A small audio captioner, trained from scratch: trained on drum patterns on synthesised drum kits.
Rows from block 2 of the audio encoder of a small audio captioner, named by matrix and row number. Rows with one number belong to one channel. Each number is 200 + 20 x the weight over its row's rms, rounded and kept within 0 to 999. All counts start at 0. After the name is the row's rms in percent of the matrix's.
After each channel's rows are labels from the 100 clips, of 14976, where the channel reaches its highest value: "loudest band" is the band of the loudest frequency at the time of the peak. Only what is clearly more common there than usual is listed. The data: drum patterns on synthesised drum kits.
# convs0: first width-11 conv (encoder.blocks.2.convs.0.weight, 96x96x11, each kernel summed), inputs 0-95
# convs1: second width-11 conv (encoder.blocks.2.convs.1.weight, 96x96x11, transposed, each kernel summed), outputs 0-95

convs0.23,099,174,204,203,198,202,202,198,204,179,235,204,199,198,186,241,198,178,215,160,191,179,224,175,199,210,197,216,224,203,208,207,178,207,194,184,212,179,215,188,184,158,205,187,216,211,178,245,175,186,174,176,190,203,217,205,197,190,221,183,184,196,194,186,210,220,235,234,207,200,185,176,190,178,184,172,143,195,209,207,195,221,189,259,219,227,211,179,180,201,173,182,216,203,206,204,156
convs1.23,103,216,175,227,185,223,186,198,217,208,187,220,180,218,223,214,232,205,151,236,198,194,191,170,218,162,191,207,240,224,217,228,211,207,166,212,195,211,202,200,194,201,176,211,218,188,160,197,227,221,201,202,187,196,190,204,210,215,179,197,208,180,227,163,183,213,206,178,163,204,199,194,185,244,202,237,213,193,229,197,195,191,175,188,203,231,190,209,201,243,193,217,197,203,207,223,161
loudest band: 1000 to 2000 Hz

convs0.42,093,205,206,213,209,172,232,222,168,207,201,224,204,222,225,238,197,227,224,256,195,188,196,174,245,182,233,228,175,199,188,204,186,198,215,184,201,201,237,196,189,196,217,214,182,225,209,223,204,174,206,197,198,208,212,205,197,169,199,230,209,213,197,221,191,176,173,205,205,249,237,203,198,243,179,211,193,208,177,200,179,219,198,192,230,214,167,194,207,223,196,191,208,225,203,188,222
convs1.42,105,218,189,153,162,186,182,217,177,194,190,214,162,211,198,207,179,169,200,202,212,219,191,200,221,195,250,219,213,172,218,192,190,196,212,217,197,179,188,197,184,201,179,190,173,191,210,135,214,226,223,184,222,193,189,215,217,184,168,201,230,207,174,223,188,171,183,203,207,234,184,198,196,203,228,189,209,184,203,185,202,228,163,196,230,195,200,190,173,207,202,156,193,222,213,189,198
loudest band: 500 to 1000 Hz; 1000 to 2000 Hz

convs0.21,090,202,223,199,209,200,195,211,172,209,190,183,188,192,231,210,216,191,198,221,215,215,203,193,167,234,183,207,206,215,206,168,172,228,177,158,180,199,223,174,212,159,199,216,214,224,222,177,213,203,184,201,201,190,218,189,207,184,193,165,174,195,211,231,164,155,159,203,184,214,205,232,204,193,183,203,222,220,216,225,205,210,200,167,194,229,217,186,186,219,222,213,198,204,197,217,141
convs1.21,095,187,189,189,209,209,202,211,205,222,186,212,186,154,197,216,197,201,206,171,218,203,206,219,148,214,195,196,198,215,190,221,206,139,200,185,202,192,199,227,178,207,219,187,201,184,193,200,169,213,169,197,205,205,160,185,187,157,181,212,214,201,171,227,190,219,202,200,228,185,184,234,159,174,235,204,202,214,185,186,203,215,230,229,206,218,173,217,200,190,234,181,188,224,163,208,221
loudest band: 4000 to 8000 Hz

convs0.61,091,228,206,216,247,248,193,205,211,203,200,211,165,185,205,201,187,193,202,195,192,196,225,195,171,196,170,220,157,191,174,206,179,217,206,209,158,180,175,182,229,217,233,197,197,209,213,183,188,164,201,199,221,204,199,204,204,203,211,215,218,195,202,198,212,194,198,160,183,217,198,196,223,204,179,200,217,239,207,197,197,241,173,147,210,207,190,199,230,203,223,175,218,241,178,194,219
convs1.61,106,218,191,188,203,218,191,192,201,182,196,182,177,241,217,151,205,207,226,172,206,204,202,162,183,164,151,198,197,221,213,197,203,221,185,217,188,197,213,203,201,198,185,210,218,219,225,207,213,196,209,227,217,202,208,194,213,185,181,171,210,206,202,208,147,174,177,217,206,184,224,234,187,198,176,218,201,227,210,191,247,227,226,195,227,204,172,212,196,161,228,206,204,228,174,224,203
loudest band: 1000 to 2000 Hz

convs0.58,117,202,210,208,190,179,208,203,195,193,184,209,213,210,195,210,187,169,152,205,187,184,186,223,137,190,228,222,192,217,182,178,188,239,222,171,226,185,201,186,193,229,211,208,244,221,209,203,190,178,210,174,257,204,215,216,210,219,192,191,154,204,197,176,174,174,198,193,200,197,169,208,189,214,205,199,178,202,196,226,197,204,197,210,188,206,213,211,216,214,168,210,216,187,245,230,207
convs1.58,118,222,201,224,199,186,240,192,193,215,167,197,212,174,199,264,184,199,178,197,200,197,174,234,223,158,190,212,223,193,210,223,218,165,176,190,185,198,170,213,213,192,189,212,223,208,203,224,208,198,203,174,195,224,203,212,222,214,191,205,242,219,207,202,247,214,190,201,207,173,212,215,233,203,190,219,212,198,194,204,225,227,186,202,211,234,221,165,178,198,191,163,213,191,172,215,194
loudest band: 1000 to 2000 Hz; 500 to 1000 Hz

convs0.77,096,228,187,177,199,203,231,166,180,183,189,207,195,194,200,220,188,193,225,248,211,195,205,197,206,198,181,185,206,214,209,196,194,203,230,194,203,218,178,223,198,241,249,200,211,235,203,220,170,228,228,159,198,188,193,168,204,179,221,227,174,208,205,178,201,214,198,198,223,198,174,208,172,236,184,246,240,175,192,212,200,203,208,182,210,204,193,207,223,182,206,218,215,175,182,187,233
convs1.77,093,211,205,175,153,195,219,194,195,211,185,168,201,192,211,204,217,215,207,180,205,161,173,178,201,214,186,227,221,229,175,209,184,198,218,200,184,193,193,189,211,165,216,197,188,221,230,196,178,166,182,193,220,224,239,190,203,218,222,167,211,197,215,169,237,209,214,196,165,212,226,199,194,223,212,195,246,204,241,208,192,232,226,197,215,183,213,224,205,217,178,169,167,190,220,204,196
loudest band: 500 to 1000 Hz

convs0.19,109,194,186,206,166,219,199,202,186,205,183,182,199,198,183,200,217,191,200,204,179,180,175,183,195,190,197,187,182,132,194,164,212,238,201,202,158,187,210,182,210,193,204,175,204,152,219,218,198,195,216,181,186,203,252,184,200,181,202,177,196,213,197,181,227,185,211,156,194,162,228,205,194,201,178,197,207,217,228,225,206,227,222,217,161,234,193,196,191,188,209,181,195,181,199,223,216
convs1.19,084,185,208,210,181,203,204,166,197,200,225,219,211,217,203,190,202,205,211,190,192,215,194,179,188,193,218,191,207,188,198,186,212,219,170,205,212,221,188,219,180,192,216,213,217,245,178,196,221,190,192,200,164,198,202,189,190,265,229,206,177,224,238,206,213,205,215,237,182,229,199,176,223,160,205,245,194,212,173,217,199,175,182,173,213,222,186,192,210,154,169,186,235,224,209,209,198
loudest band: 1000 to 2000 Hz; 2000 to 4000 Hz